Rows from block 9 of a small spectrogram diffusion model, named by matrix and row number. Rows with one number belong to one neuron. Each number is 128 + 32 x the weight over its row's rms, rounded and kept within 0 to 255. All counts start at 0.
After each neuron's rows are labels from the 100 clips, of 14976 (inputs lightly noised), where the neuron reaches its highest value: "top examples" is what is common among them. Only what is clearly more common there than usual is listed. The data: short made-up English sentences, spoken by a formant synthesiser in many voices. In brackets: how many of the 100.
# fc1: MLP up (model.blocks.9.mlp.fc1.weight, 768x256), inputs 0-127
# fc2: MLP down (model.blocks.9.mlp.fc2.weight, 256x768, transposed), outputs 0-127

fc1.529 [114 106  79 140 120 198 127 132 104  69  93 219 170  46 101  39 150 186 130 142 118  98 187 169 152  66 151 130 114 151 145 173  81 140 153 218 161 120 164 121  81 128 160 138 187 149 132 107 102 182 142 137 117 106 151  63 138 101 127  59 111 170 125 128 149 139 135 114  91 162 194 144 131 128 138 180 119 161 128 109 177 134  80 105 152 113  72  94 145 119 132 135 127 161  76  68 157 130 101  65  59 122 129 103  97 204  91 170  88 130 125 109  92 119  95 133 133 146 127 140 112 155 116 145 131 164 129 129]
fc2.529 [ 93 141 121 115 204 107 124 146 152 153 164  92 103 159 190 154 129 127 137 136 125 166 121 110 137 156 141  92  76 102 107  81 139 107 156 112 134 168  82 144 108 151 131 137 107 117 188 153 160 110 140 129  99 216 108 125 115 154  67 132 211 135 153  56  63  73 118 137 192 107  93 149 132 143 121  51 116 120 113  90 131 144 121 116 101  93 204 170 168 172 147 108 136 104 191 150 108 112 135 133 140  85 105  87 157  57 114 124 125 175 156 116 138 108 144 104 171 102 143 149 114 150 136  67  83 106 147 123]
top examples: pink noise (37); white noise (32)

fc1.358 [125 100  85 153 102 123 148 142 145 181 109 121 164 108  89  76 103 193 150 140 168 107  88 105  53 162 129 146 115 114 160 152  94 127 155  99 168 148 175 112 136 104 142 107  67 180 190 104 121 181 106 188 154 103 130 157 144  94  99 125 136  78 113 149 121 138 157 157 105  99  80 105 125  95 157 201 154 126 175 128 154 176 136 143 118 122 118 113 133 149 159 151 106 101 126 120 126 148  92 125  91 168 202 136  39 119 109 129 141 147 126 172 130 127 116 176  89  85 136  93 119 192 144 167 149 151 126  74]
fc2.358 [161 148  84  85 105 119 115 114 151  90 179 118  90 125 135 132 112  71  94 211  86 176  99 122 106  97 136 121  95 127 112 139 104 125 145  99 139  93 143 131 160 122 103 125 123  91  84 141 135 187 222 149  53 144 105 150 142 110 160 110 133 199 130 154  99 151 121 139 109 127 212  34 125 133 104 118  86 118 162 128 141 182 132 142 122 164 139 143  82 148 115 209 157 149 132 100 150 152 166 131 147 135  90  98 113  86 153 117 115  66 162  88 124 161 131 101 179 142 137 148 159  47 123  90 132 100 133 106]
top examples: voice: child-like voice (62)

fc1.63 [135 107 111 200 144 117 120  73 124 138 105  88  84 147  95 132  93  87 123 146 111 128  38 115 106 153  86 105  91 165 125 108 100 183 142 127 119 113  92 138 104 121 144  69  77 154 132 141  83 156 135 100 119 122 109 154  83  98 150 129 162 137 109 120 155 187 121 110 112 159 140 125 134 111 165 149 163 170  89 134 162 118  79 104 169 136 118 124 165 101 153 149 116  82  97 125 200 164 170 119 106 182 183 165 112 148 136 154 186 152  96 158 167 166 100 158  82 163 159  95 138 130 175 170 109 169 128 125]
fc2.63 [143 178 100 161  97 147 114 115 144 145 153  66  86 106 139  97 125 151 127 192  92 151  67 111 141  42 104 112 133 152 116 158 123 155 148 191 138 113 101 101  86 155 201 191 115 125  93 104 150  89 112 163 169 140 169 125 113 141  63 114 133 125  88  85 132 120 129 148  82 141 158 201 127 190 130  83 170 120  96 204 176 198  71 142 107 168 170 115 115  84 175 176 118 133 140 169 138 122  88 110 161 133 107 150  82 130 177 184 134 167  53 126 132 173  93 124 128 147 122 158 115 139 115 142 102 144 174  49]
top examples: rumble (34); pink noise (29); white noise (28)

fc1.229 [ 89 121 154 141  69 147  87 121 112 169 134  86  73 137  98 120 128 150 177 118 129 107  93 149  84 117 123  95 151 126 115 118 163 161 153 143 128 166 200 134 144 145 185 133 120 201 109 165 124 155 142 125  78 146 166 158 181  83 154 127 118  60  81 103 122 166 120 159 178 146  87  45 130  78  78 167 146 119 113 108 145 103  70 138 106 226  26 118 131 104 152 141 135  82 146 102 156 113 172 173 103 136  89 159 145 119 111  81 107  94 103  96 161 131 120 123 135 195 110  74 196 125 146 153  77 118 101 152]
fc2.229 [ 94 124 154 120 187 122 122 103  38 120 112 113 116 116 100 139 118 130  90 107 149 150  80 111 110  63 113 171 142 138 139 110 113 114  91 141 155 117 128 107 124 111 105  94  47 140 103  86 112 127 107 143 120  98 118  80 158 152 113 139 127 125 146 107 168 144  79 189 120 108 117  64 142 132 105  78 113 111 140 142 165  76 102 153  96 171 139 185 127 131 144 169 184 144 116 105 115 134  87 132 105 101 158  61  55  59 121 161 129 169 126 112 164  98 158 126 167 163 181 176 186 161 116 118  96 145 125 153]
top examples: voice: child-like voice (50)

fc1.181 [ 56  81  94 108  87 110 166 110 119 139 114 148  76 164 182 200 129  87  80 119 129 124  91 106 100 128  90 135 149 145  82 133 139 112 128 138  91  80 118 142  35 193 138 134 134 167  75 190  63 154 187 120 102 147 130 135 108 105 142 131  62 143 144  99  97 132 149 156 133 148 146 121 111  87 141 123 141 140 164  95  74 179 124  84 100 120 131 149 102  52  81 165 105 101 130 133 144 140 170 146 129  94 131  90 162 116 118 162 167 119 144 167 137 129  98 139  78 131 120 127 120 148 146 161 162 159 139 154]
fc2.181 [ 96  93 144  69  96 149 203  93 148  90 112 113 108 130 179 143 130  93  86 107 142 146 124 123 143 108 130 125  92  74 135 112 129 121 145 168  91 132 116 117  91 216 182 119 138 167 117 155  91 155 143 112  82 193 121  67 100  88 134 114  95 113 126  93 107 160 136 149 142 135 168 162  82  87 129 115 153 159  78 131  58 150 140 103  98  68 127 114 141 108 105 152 115  96 174 120 112 147 173 125 163 138  96  65 119  76 128 113 186 107 137 105 136 139 109 130  99 154 137 114 150 126 192 116 162  91 134  90]
top examples: pink noise (26)

fc1.144 [ 82 118  60 169 141  71 104 154  88 156  93 149  82 139 137 144  67 109 107 135 118 100  80 117 134 143 121 139 169 168 149 166  98 136 114 116 151 115 107 149 182 105 240 159 165 132 125 121 144  89 126 144 131 156 156 149 108 162 142 166 129 162 139 130 187 177 102  91  83 117 105 134 133  92 112  90 111 165 173 105 165 137 144 174 126  98  83  76 162 107  97 152 161  77 157 130 194  59 110 165  82 162 132  55 147 142 121 197 162 118 194 170  98 109  95 129 108  74 162 113 178 169 153 176 157 108 136 167]
fc2.144 [121  79 149  96 136 139 124  71 137 121 113 134 132 129  91 127 191 165 144 108 132 169 173 125 152 143 164 146 124 126 116 141  70  90 124 101 129 227 176 147  63 144 105 141 156 171 135 141 180 105 108 142 113 132 185  72 132 171 166  59 107  58 108 103 126 179 130 134 169  69 160 132 111 101 144 130 103 185 118 109 130  71 131 146  99  92 136 169 135  91 201 108 145 117 137 163 130 186 180 105 182 112  99 141 151 110 118  94 105 124  64 119  97 182 153 101 128 173  96 108 148  95 102 130 183 166 102  70]
top examples: white noise (26)

fc1.429 [ 93  99 143 100 126 128 103  97  87 147 108 161 156 113 133 109 104 155 126 157 134 145 150 157  95 163  95 119 128 154 163 116 121 136 182 115 128 144 139 103 158 143 135 163 125 114 144 132 131 123 100 166  91 135 126 160 141 114 162  96 145 159 111 179 135 164 166 112 108 138  93 176  75  79 180  97 111 177 130 149 137 171 147  89  95 157  55 148 149  38  84  66 109 139 136  48 123 122 111  62 118 170 103 122 174 144 187 135 139 162 102 107  82 124 121 108  93 116 152 100 128  91 118 148 158 122 108 129]
fc2.429 [163 132  74 162  85  95  92 136 162 111 130  98 119 164 138 122 147  65 113 138 182 115  99 114  99  84 151 150 117 130 144 188 123 157 103 104 101 155 160  82 143 129 127 106 135 117  99 109 107 137 173 100  88 116 148 147 148 154 105  96 162 133 126 127 134 131 126 127  79  92 181  66 159 192  90 187 152  75 157  72  80 142  88  74 172 112 127 149 157 151 105 211 135  80 132  67 125 161  47 139 147  91 162  69 115 129 112 114 109 116 121 156 119 119  52 167 134 148 162 173 110 155 101 135 136 120 111 171]
top examples: pink noise (28)

fc1.504 [106 141 142 150 119 114 137 147  89 156 128 134 153 130  87 124  99 130 146 160 110  88 143 162  89 140 103 128 133 103  94 184 108 151 164 177 152 133  81  78 167 168  88 135 118 148 118 146 169 166 148 168 148 176 120 164 110  34 155 103  86 122 143 148 145 181 167  81 140  85 113 122  91  61 128 123 172 148 184 120  91 156 121  65 149 170 106 116 124 100 109  92 158 165 106 169 153 127 100 119 154  77 202 124  70  99  76 171 139  65 178 149 106 135 155 204 119 155 162 161 141 150 127 180 171 154 137 110]
fc2.504 [105 107 104  90 132 125  73 144 134 119 107 114 125 154 149 121 103  82  80 129  80 192  94 107 116 151 127 112  66 140 102 113 139  82 142 179  96 146 107 223 163  94 129 153 149 177  93 127 139 111  95 117 117 158 138 121 147 202  87 156 149 135 140  74 136 119 102 158 161 121 149 125 115 115 119  94 115 133 147  98  98 105 131  80 133 155 155 110 124  74 126  78 124 133 121  99 142 108 148  92 143  87 138 114 176 128 144  85 111 138  63  99 114 174 136 144 107 177 175 188 162  58 113 145  97 148 167 103]
top examples: rumble (38)

fc1.58 [148 148 138 175 117 140 135 147 113 134 130 132  84 102 111 146  92 125 135  86  73 153 140 135  82 117 121 150 183  85 139  99 183 212 117  95 148 111  60 194 133  86 114 146 138 115 122 162 144 186 165  90 204 157  92 143 133  92 152  84 112  52 181 144 106 137 130 132 111 134 148 112 136 123  58 122 129 115 150 103 137 167 150 113  82  95 187  97 114 128  95 162  73 128 175 123 126 118  78  73 117 154 195 150 116 108  91 212 163 117  84  88 148 146 153 143 137 119 157 160  93  89 126 142 141 161  94 129]
fc2.58 [ 86 122  94 116 101 120 122 154 136 102 177 168 132 114 127 117 215 148 133 124 149  88 129 130 209 145 147  94 136 193  67 156  70  35 141 183 158 110 116 117 108 127 118 145 135 158 172 103 118 105 120 143 103 119 125 122  93  91 103 177 147 201 112 123 145 139 146 158 134 110 104 138 190 160 128 138  85 162  96 160 127 120 149  95 176 131 118 138 112 135 116 150 120  63 148 171 110 151 158 147 160 117  79  91 130 168  81 112 133 107 129 143  87 134  58  97 138 151 164 139 128 147 111 157  85 145 117  89]
top examples: mains hum (52)

fc1.197 [150  85  87 128  99 141 122 146 158 117 139 142 158 111  85 198 150  61 133 167 157 119 124 128  93 140  74  58 158  91  65 147 185 208 128 135 140 162 129 125 135 131 120 142 104 153  83 183 139 150  86  96 116 101 167 115 157 123 115 134 122 107 135 146 139 158 138  85  80 143 174 139 119 139 103 115 129 112 120 120 146 165 185 111 169 122 142  66 142  84 170  76 104  95  86 156 105 133 113 122 164 154 135 133  99  77 105 104 185 102  45 144 134 155 140 144 152 123  48 179 126 152 109 120  69 135  75  83]
fc2.197 [ 95 126 124 132 137 109 143 130  88 106 118  88  76 112 140  77 150 162 123 134 155 122 136  93 144 151 117 187 149 180 171  83 108 129 156 117 182 139 108  85  70 105 167 135 141 149 136  86  88 152 125 141 193 127 129 140  72 114 134 126 109 112 122 125  86 157 134 180 164 133 100 112 175 172 121 104 158 214 180 133 161 108  66 138  93 197 117 154 128 123 127 142 155 110 220 110 177 111 130 107 146 116 141 116 127 157 146 102  82 157 156  39 127 127 182  83 136 133 137 112 111 166 161 141 130 122 108  93]
top examples: voice: high voice (63)

fc1.686 [111 114 125 126 142  69 194 163 122 123 186  80  93 181 158 144 103 175  82 110 100  37 128 164 173 132 180 160 155 117 127 115 124 185 107 106 143 161  90 120 153 164 135 130  76 160  93 142 157 116 166 140  74  82 104 146  77 104 114  97  57  87  78 145  86 118 113 116  71 109 147 124 101 105 114 155 124  68 162 128 203 149 175 107  94 115 154 108 101 108 125  93 147 148  95 163 137 121 132  87 149  45 118 182 125  88 143 163 130 111 169  63  83 118 147 112 114 147 162 100 149 148 108 149 139  79  88 191]
fc2.686 [142 173  71 111 123 132  74 131 115 144  72 199 122  92 196 112 178  70 157 114 120 140 158  97 146 147 150 102 143 181  83 174 178 131 147  92 150 152 100  72 137 159 108 114 140 113 163 140 169 194  59 127  76 142 148 215 123 161 144  77 161 120 108 170 124  53  98 134  97 145 101 152 164 106 169 124 125 145 142 111  97 118 101 156 154 144 167 183 102 161 115 110 117  84 137 115 122  78 157  70 109 107  76  94 128 172 168 156 126 128 152 113 147  97 124 152 188  86 120 124 159 152 188 126 125  99 117 134]
top examples: mains hum (68)

fc1.340 [ 82  65 135 113 158 122 166 200 147 149 140  99 165 118 123 134  73  94 125 122 125 136 117 110 114 156 138 137 109 112  50 158 189 119 144 134 121  72  47 124  75  74  80  33 160 104  90 167 103 206 142 167 139 127  72  86 127  88 133 107 129  99 177 144  93 126 137 107 126 139 121  98 167 145 122 111 133 125 128  82  89 136 146 132 146 138 127  86 112 157 126 148 175 145 124 129 191 108 114 164 154  85 129  86 105 139  72 142 109 181 100 161 159 104 115 162 133  93  87 169 105 142  44 105 118 137 163 101]
fc2.340 [143 136 104 129 122 155 100 105 138 100 108 125  83 143 101  65 151  71  82  99  88 194 178 136 166 110 131 111 141 133 164 107 135 120 185 115 137 124  84 105 111 143 165 133 173  97 120  81 149 136 122 150 135  95 135 177 115 106 192 180 185 107 116 112 158  85 126  88  94 180 121 135  90 173 116 163 131  98  97 150 131 143 125  54  88  97 154 148 145 110 131 175 133 141  93 156 141 128 150 120 101 105 128  95 113 126  71 161 124 154 112  85 114 110 154 116 147 162 125 145 140  62 126 120  51 145 177 133]
top examples: mains hum (60)

fc1.238 [105 125 157 133 128 144 159 145 170 165 107  88 133 172 173  91 101 109 164 109 104 116 110 164  95 171 150 160  92 125 121 142 157 177 110 166  88  87 120 121  97 121 147 128 113 136 128  98 138 119 132 142 143 121 120 145 186 139 179 116 102 133 156 184 130 155 183  85 143 137 116 101 117 137 181 178 139 130 131 176 159 117 159 123 110 157 114 144 120 117 111 158 119 105  90 126 145 105 104 131 126 129 162 137  91 170  97 149 119 154  91 147 123 143 131 159 131 119 147 122 109 127  98 117  81 208 148 106]
fc2.238 [160 116 112 125 103 134  88  81  85 106 195 155  77 163  93 119 127  77  85 123 115 162 144 138 133  53 111 144 152 173  81  94 111 117 109 112 158 115 120 133  97  98 180  79 158 104 134 136 119 134 123 173 120 126 102 142 118  90 111 140 152 104 114  74 148 147 142 140 112 118 136 141 154 124 102 149 150 147 120 141 119 115 138  75 146 164 146 112 122 196 162 168 134 163 171 180  80 136 107 126 144 144 150  62 175 144 109 105 112 110  92 161  93  84  55 147 111 124  75 142 169  72 125 117 101  87 157 112]
top examples: mains hum (56)

fc1.428 [127  87 131 128 111 119 135  78 111 150 101  97 129  84  81  99  98 167 120 148 132 125  85 207 156  64 126 139 130 147  59 158 158 166  85 156 137 220 178 137  86 103 120 168 183 104 113  89 135 100 112  45 171 104 129 146 131 151 183 121 120 172 172 137 141 175 103 107 100 148 118 123 125 129 189 106 209  78 126 134 184 179  97 139 120 135 135 111 126 132 132 157  89 102 132  97 103 107 161 146  74 145 178 132 181 190  97 148 133 142 122 169 125 157 103 126 116 152 147  98 120 116 157 138 175 114 161 139]
fc2.428 [ 75 133 164 119 159 141 153 111 113 171 154  91 168 170  85 180 137 154 101  80 118 103 119 138 134 128 156 135 155 114 129 161 100 171 182 113  88 125 118 126 172 133 108 124 121  19 163 125 122 129 131 114  89 117 131 105 122 119 152 149 146  79 163  92 105 148 170  87 210  70 103 107 147 152 137 130  84  95 113  96 125 130 150 192 124 146 117 111 149 213 140  99 110 139 181  75  69 133 122 119 118 114  85 132 136 129 127 150 126 161 169 112  65 147 136 119 141 111 101 130 120 171 151 114 115  93 115 161]
top examples: white noise (29)

fc1.660 [108 122 109 104 125 226  94 100 143 155 136  97  97 106 109 126 156  97 113 165  84  88 144 186 117 161 130 107  99  93 134 162 178  84  86 137 117  93 173  73 101 113  97 153 118 185 169 136  68 146 129  51 108 157 128 116 148 132  93 151  94  92  95 111 159 117 180 101 127 161  85 106  72  97 170 122 119 139 164 178  90 166  61 122 118 143 110 152 102  46 126 101  80  78 133  95 109  98 131 104 150 138 153 147 113 131 135 140  95 106 151 198 167 146 106 148 130 134 174 157  98 103 188 146 163 135 110 149]
fc2.660 [190 137 135 122  93 100 115 105 184 187  86 141 123 141 131  90 119 183  90 141 126 149 107 146 150 139 136  93 122 153 130 123  98 148 112  94 142 130 142 160 107  94 120 152 101  98 118 163 133 124  88 209 109 140 178 134 125 116 175 147  89 135 197 119  83 127  94 183 115  92 150 134 103 163  79 152 170 166 147  88 163 141 154 123 107 153 136 133 109 121 164 123 149 137 111 133 135 144 101 122  86 103 149 153 129 140 124  77 160 163 168  84 154  89 147  80 184 111  97 118 157 160  85 135 155 129 148 123]
top examples: voice: child-like voice (66)

fc1.482 [100 111  88 164  92  89 115 101 101  83  88 137 164 109 197 118  81  89 165 156 167 104  93 121 156 173  80 119 103 130 184 130 138 122 134 150  93 138 158 136 101 115 159 161 109 173 168 163  85 153 198  74 108 163  96 156 124 123 156 165  91 197  80 162  35 143 170  90  84 155 108 133 104 128 105 125 147 168 120 185  93  98 129 123 138 213  77 143 101 111 135 111 160  77  86 119 158 101  77 146 133 129 105 128 141  97 109 176  91  76 112 113 113  81  63 107 147 174 141 158 136 133 157 128 127 129 125  79]
fc2.482 [ 73 138 104 111 122 167 119 129  81 197 122 127 119  63 177  61  94  68  90 139 164 115 126 142 129 129 140 120  88  54 157 152 118 166 184 149 134 109  59 165 103 162 101  80 112 146 134 138  43 131 165  67  73 124  76 166 102 132 192 210 155  81  74 129 111 101 132 134  92  95  94 127 128 180  73  21 100 134 153 166 145 154 148 164  91 200 117  75 115 130 100 147 111 112 172 148 105 101 172 137 150 171  94 123 106  91 123 132 102 145 137 153 155 142  89 174  97 133 149 161  91  57  85 156 113 101  94 116]
top examples: white noise (27)

fc1.34 [102 164 128 140 110  93 145 100 155 108 107 116 134  97 168 115  67 150 132 111 135  47 146 119 130  87  97 150 116 113 179 184  98 100 165 143 147 106 103  66 143 118 123 129  94 144 144 197 175 117 156 165 211 109 174 204  89 105 126  99 113  99 122 127  80 137 152  94  87 111 100  81 113 116 125 154 143 170 133  95 129 130 126 119  99 121 105 122  93 164  93 186 158 116 118 125 150  92 125 171  84 157 144 176  51 134 137 143  81 165 138  94 162 132  72 109  92 123 168 109 139  89 177 182 140 157 150  91]
fc2.34 [183 100 141 150 130 103 127 117 149 138 110 107  99  98  98 109 140 119 192 148 137  58  85 135 130 177  89 123 123 136 136 105 100 147 120 141 176 145 122  99  70  70 132 143 101 141 158 125  75  96 153 106 181 106 175 106 124 132 184  92 153 106 123 124  82 144 123 133 130 133  87 142 116 137 103  73 156 150 157 139 115 135 138 149  52 201 198 142  85 179 138 166  93 104 173 179 178  80 109 158 174 172 170 158 128 151 160 147 164 151 183  43 138 129 171  91 136 140 101 121 129 106 108 137  90 118 188 102]
top examples: white noise (28)

fc1.524 [103 175 101 130 164 121 115 104 183  59 165 128 168  86 146 102 116 177 191 102  96  84  88 109  97  97 148 148 151 121 143 150 102 105 151 164 130 170 185 176 175 156 164 130 118 158 134 145 103 233  61 136 130 126 129 182 169  57 120 132 115 139 132  84 139 183 117 119 101  79 167 165 157  81 140 162 119 128 133  83  78 160 107 123 140 159 168 103  93 123 118 141 109 171 103 136 102  94  99  83  80 119 122 119  90 149 172 143 122 135 180  73 125 115 136 122 108  95 139 104 117 110 145 163 105 136 110 102]
fc2.524 [ 73  90 104 128 216 176 118 137 132 171 132  97 127 118  92 157 104 145 125 131  96 153 117 122  59 177  59  72 154  87  98 139 109 168  78 147 154  84 150  70 173 152 113 186 117 127 136 160 157 174 102 161 133 145 133 141 142 170 119 122 175 139 133 150 144 172 139 150 182 128  99  89 137  94 106 126 103 134 153 168 118 155 106  96 135 208 134 182 169 198  85 116 116 101 167 132 140 133 129 134 186 148 114 119 132  82  92 141 111 153 129 219 178 142 139 178 164  76 148 153 161 163  82 106  81 165 116 111]
top examples: white noise (28); rumble (27)

fc1.505 [148 123 112 148 160 106 113 144  86 162 146 172 117 118 206 102  92 183 132 140 175 111  98 133  67 152 112 105 136 130 172 150  88 164 130 157  74 142 129 129 135 167 121  67  89 141  98 139  93 151 118 134 109 112  74 157 122 143 110 124  92 186 116 176 117 111 110 109 147  62 163 123 144  70 145 126 109 132 122 181 150 129 163 107 112 112 120 114 139 120 123 140 145 124 120 187 132  66 155 148 142 126 147 112  64 155 134 197 142 128 100 155 124  82 108 168 137 109 171  74 125 105 127 107  70 160 161 125]
fc2.505 [159 106  92 154  95 171 121 175 104  60 186 132 114 171 110 115 172 106 141  78 150 193 156 158 150 157 117 111  95 150  90 152 108 123 162  96 171  87 121 150 149 123 128 126 117 101 149 104 145 100 113 118 134  93 150 159 129 116 128  96 127 146 129 109 150 136 180 145 108 134  91 159 107 182 124 188 177 104 164  59 156 144 100 100 149 145 128  89 163 117  87 148  75 154 164 159 149 115  89 163 119 142 105 135 166 115 140  67 138 157 126 153  89 146  89 101  92 152  93 132 115 159 139 113 139 137  94  98]
top examples: mains hum (33)

fc1.451 [105 120 156 179  75 141 180 157 119 104 155  86 156 120  63  89 174 102 103 105 149  92 172 158 149 112  65 144 192 110  82 168 110 133 137 100 127 112 119 117 117  82 111 113 119 172 133 143  83  98 101 148  61 127 128  90 138 113 137  69 123 179 154 144 170 155 124 167 118 140  67  85  67 155 103 149 164 123 143 150 104 166 120 125 111 162 143 132 102  55 142 133 129 133 110 139 102  87 133 133 219 117 198 103 160 170 122 143 120  96 109 127 136 130 142  96 115 121 120 112  99 113 186 141 111 117 121 101]
fc2.451 [156 139 139 141 109 111 112  84 115 133 159  97  74 158 126 146 119  77  99  73  74 132 140 173 113 111 123 147 158 190 130  83 103 123 139 141 154 111 117 112 151 189 126 141  99 116 122  77 133 123 199  75  87 153 163 176  89 151 112 164  98 167 126 157 117 159 167 138  85 199 155 148 114 109 107 146  80 154 115 136 117 104 147 147 166  93 147 160 100 110 113 140 193 116 156 125 134 140  94 114 198 138  72 119 130 104 194 118  96 130 144 152 101 135 152 129 124 169  75 125 121 168  91  84 117 140  86 146]
top examples: voice: child-like voice (60)

fc1.511 [143 197 120  80 140 167 153 123 188  89 153 182 145 131  98  65  88 152  98 123 139  72 102 149 162 131  86 110 115 178 107 114 165  96 144 174 104 109 191 128 130 103 140 121 147 157  90 148 132  93 105 158 119 200 123 196 108 155 148 115 126 176 124 159 129 172  98 121 141 147 116 122  97  60 103 214 120 141 103 121  61 108 126  92 122 121  63 130  93 134 151 152 148 144 111 119 111 162 134 158  88  66  99 109 126 159 116 126 142 115 120 126 110 143 108 140 117 106 179 192 151 133 190 226 199 125  84 139]
fc2.511 [111 159 138  74 118 143 120 178 151 108 133 129 135  97 126 142 132 108 120 105 105 124 143 117  76 103  90 122  80 154  89  74 114  80 132 148 108 157 127 164  83 174 112 107 196 161 123 149 143  60 143 183 123 189 127 101 129 104  85 158  97 128 141 175 170 137 144 166 155 121 130 170 119  86 132 140 147 121 149 132 115 128 148  84 106  61  83 127 151 142 133 132 134 134 149  87  96 134  99 111 125 103 104 108  84 109 131  76 160 100 135 160  67  12 148 199 146 131  68 147 166 159 151 142 167 122 128  40]
top examples: white noise (33)

fc1.555 [148  89 121 161 132 121  92 100  76 114  88 137 102 148  53  86 157 168  85 141 168 104 125  60 171 149  90 139 123 138 130 105 169  89 120 179 128 147 148 119 153 133 137 124 129 102 118 137 103 114 111 123  92 136 146 106 128  32 180 117  46 148 119  85 114 167 104 104 108 148 102 142  78  80 156 157 149 163 107 158 164 108 159  99 104 113  77 102 135  66 132 157  86 142 116 105 136  90 136 128 128 166 141  99 133 133  98 152  70  71 189 148 100 157 107 144 112 138 150  98 125 122 141 157 184 145 152  88]
fc2.555 [ 95  91 110 148 125 131 139 104 135 137 139 171  87 148 136 126 146 131 101 120 115 163 113 154 166 159 127  80 150 138  87 158  98 138 222  98  99 102  95 139 136 108 121 149 174 130 155 153 108 143 194 124 203 139 122 143  85 174 147  90 165 144  77 111 143 132 133  92 100 135 157 123 112 173  97 166 116 139 202 134 102 138 101 134 141  98 171 153 102 128 144 184 175  89 154 150 177 151  64 156 147 144 116 128 184 101 123 105 168 128 135  97  61 141 128 101 170 111  98 132 135 140 130  95 140 159 129 165]
top examples: pink noise (28); white noise (27); rumble (26)

fc1.139 [101 141 193  95 147  91 121 141 162 110 143  95 158 137 144 129 146 145 117 107 134 138 121 142 111 145 124 110 113  48 129 158 145  76 126  31 152 126 221 105 156 120  83 144 162 134 139 118 128 138 140 160 109  96 135 100  83 103 165 176 117  95 113 144 152 162  91 168 104  61 116 108 141  94 169 140 136 145 176 129 148  51 129 128 125 120 156 189 136 143  68 103 101 141  81 140  73 137 107 180 108 100 124  99 162 114 144 135 118 113 172 114 126 195 122 115  90  95 126 159 145 142 145 101  81 195 110 145]
fc2.139 [101 166  95 119 117 152 125 115 127 143 134 150  70  97 109 112  87  88 159 132  78 101  89 141  82 105  99 136 130 222 105 136 111 156  99 215 120 151  43 139 105 210 154 120  92 102 110 146 133 104 113 114 125 154 111 140 126 189  42 127 157 186  99 129 114 124 159  90 150 154 169 146 105 109 137 168 100 111  93 128 131 208 133 149  76 124  69 122 105  71 135 173  98 104 173 139 173 132  73  81 149 149 136 163 120 108 127 121 131 145  60 103 136  90 130 155 129 143 128 126 101 130 111 192 134  81 122  95]
top examples: voice: high voice (66)

fc1.185 [143 121 175 158 148 142 119 100 179 154 113  84 153 188 131  49  91  82 166 114 170 101  81 128 102 131 120 149  95 102 129 149 133 152 196 162 189 123 178 134 120 109 152 134 115 138 148 158  77 125  89 114 157 158  49 156  85 124 165  73  94  83 139 172 171 132 153  84 117 154 141 109 122  80 128 168 150 133 146 115  81 158 147  96 143 157 132  98 160 152 107 154 124 112 107 160 160  90 164 182 166  62 138 104 138  86 129 155 109 114 131 131  98  93 119  86  97  98 143 115 131 123 127 175 136 154  81 131]
fc2.185 [125 154 192  95 155 146  94 151 168  81 175 118  87 122  83 187  94  56 119 156 113 112 144 159 130 133  95  88 129  88 161 136 102 122 135 129  90  95 157  61 199  99 145 144 182 173 142  95 175  94 100 136  67 102 113 105  95 134 126  88  82 113  99 164  99 169 128 168  87 108 134 153 156 153  99 203 159 105 142 105 123 114 156 134 101 138  87 102 109 144 111 142 157 133 153 146 142 138  98 131 146 126 144 131 169 120 123 134 133 139 108 176  93 104  73 129 124  93 103 135 128  90 133 131 143 163 145 128]
top examples: rumble (26)

fc1.214 [ 63 147 187 145 106 146  90 105 100 186  88 111  91  92 139  82 115 116  99 119  94 108 119 237 115 102 124 161 143 143 131 114  95 165  99  63 119  63 195  84  98 107 165  84 155 151 114 173 142  84 103 119  98 106 120 160  96  67 139  43 135 107  46 143 109 130 149 101 105  98 114 102 129  98 157 125 150 153 199 108 129 132 152 114 124 207 141 124  53 149 138 105 141 139  80 168 108 129 138  75 153 114 184  92 125 164  86 140 158 101 108 106 135  98  77 116 131 100 132 106 118  88 151 174 157 127  82 133]
fc2.214 [ 78 129 117 140 164 103 171 208 129 129 143  85  89 140 124 153 131 166 124 104 147 150 104  93 155 135 112 120 150  38 177 192 137 121 152 146 125 125 110 127 158 164 126 176 117  97 164  73  94 118 131 129 148 111 192 103 123 144 128 167 142 175 166 167 141 147 126 117 115 182 137 154  95 144 143 162 155  83 123 157 141 183  67 169  89  60 149 155 149 124 157 150 147 122 111 107 137 148 110 170  82 142  94 137  47 108  76 125 122 161 139 134 127 145 172 120 153 129 179 143  80 110 121 125 126 143 157 142]
top examples: voice: deep voice (50)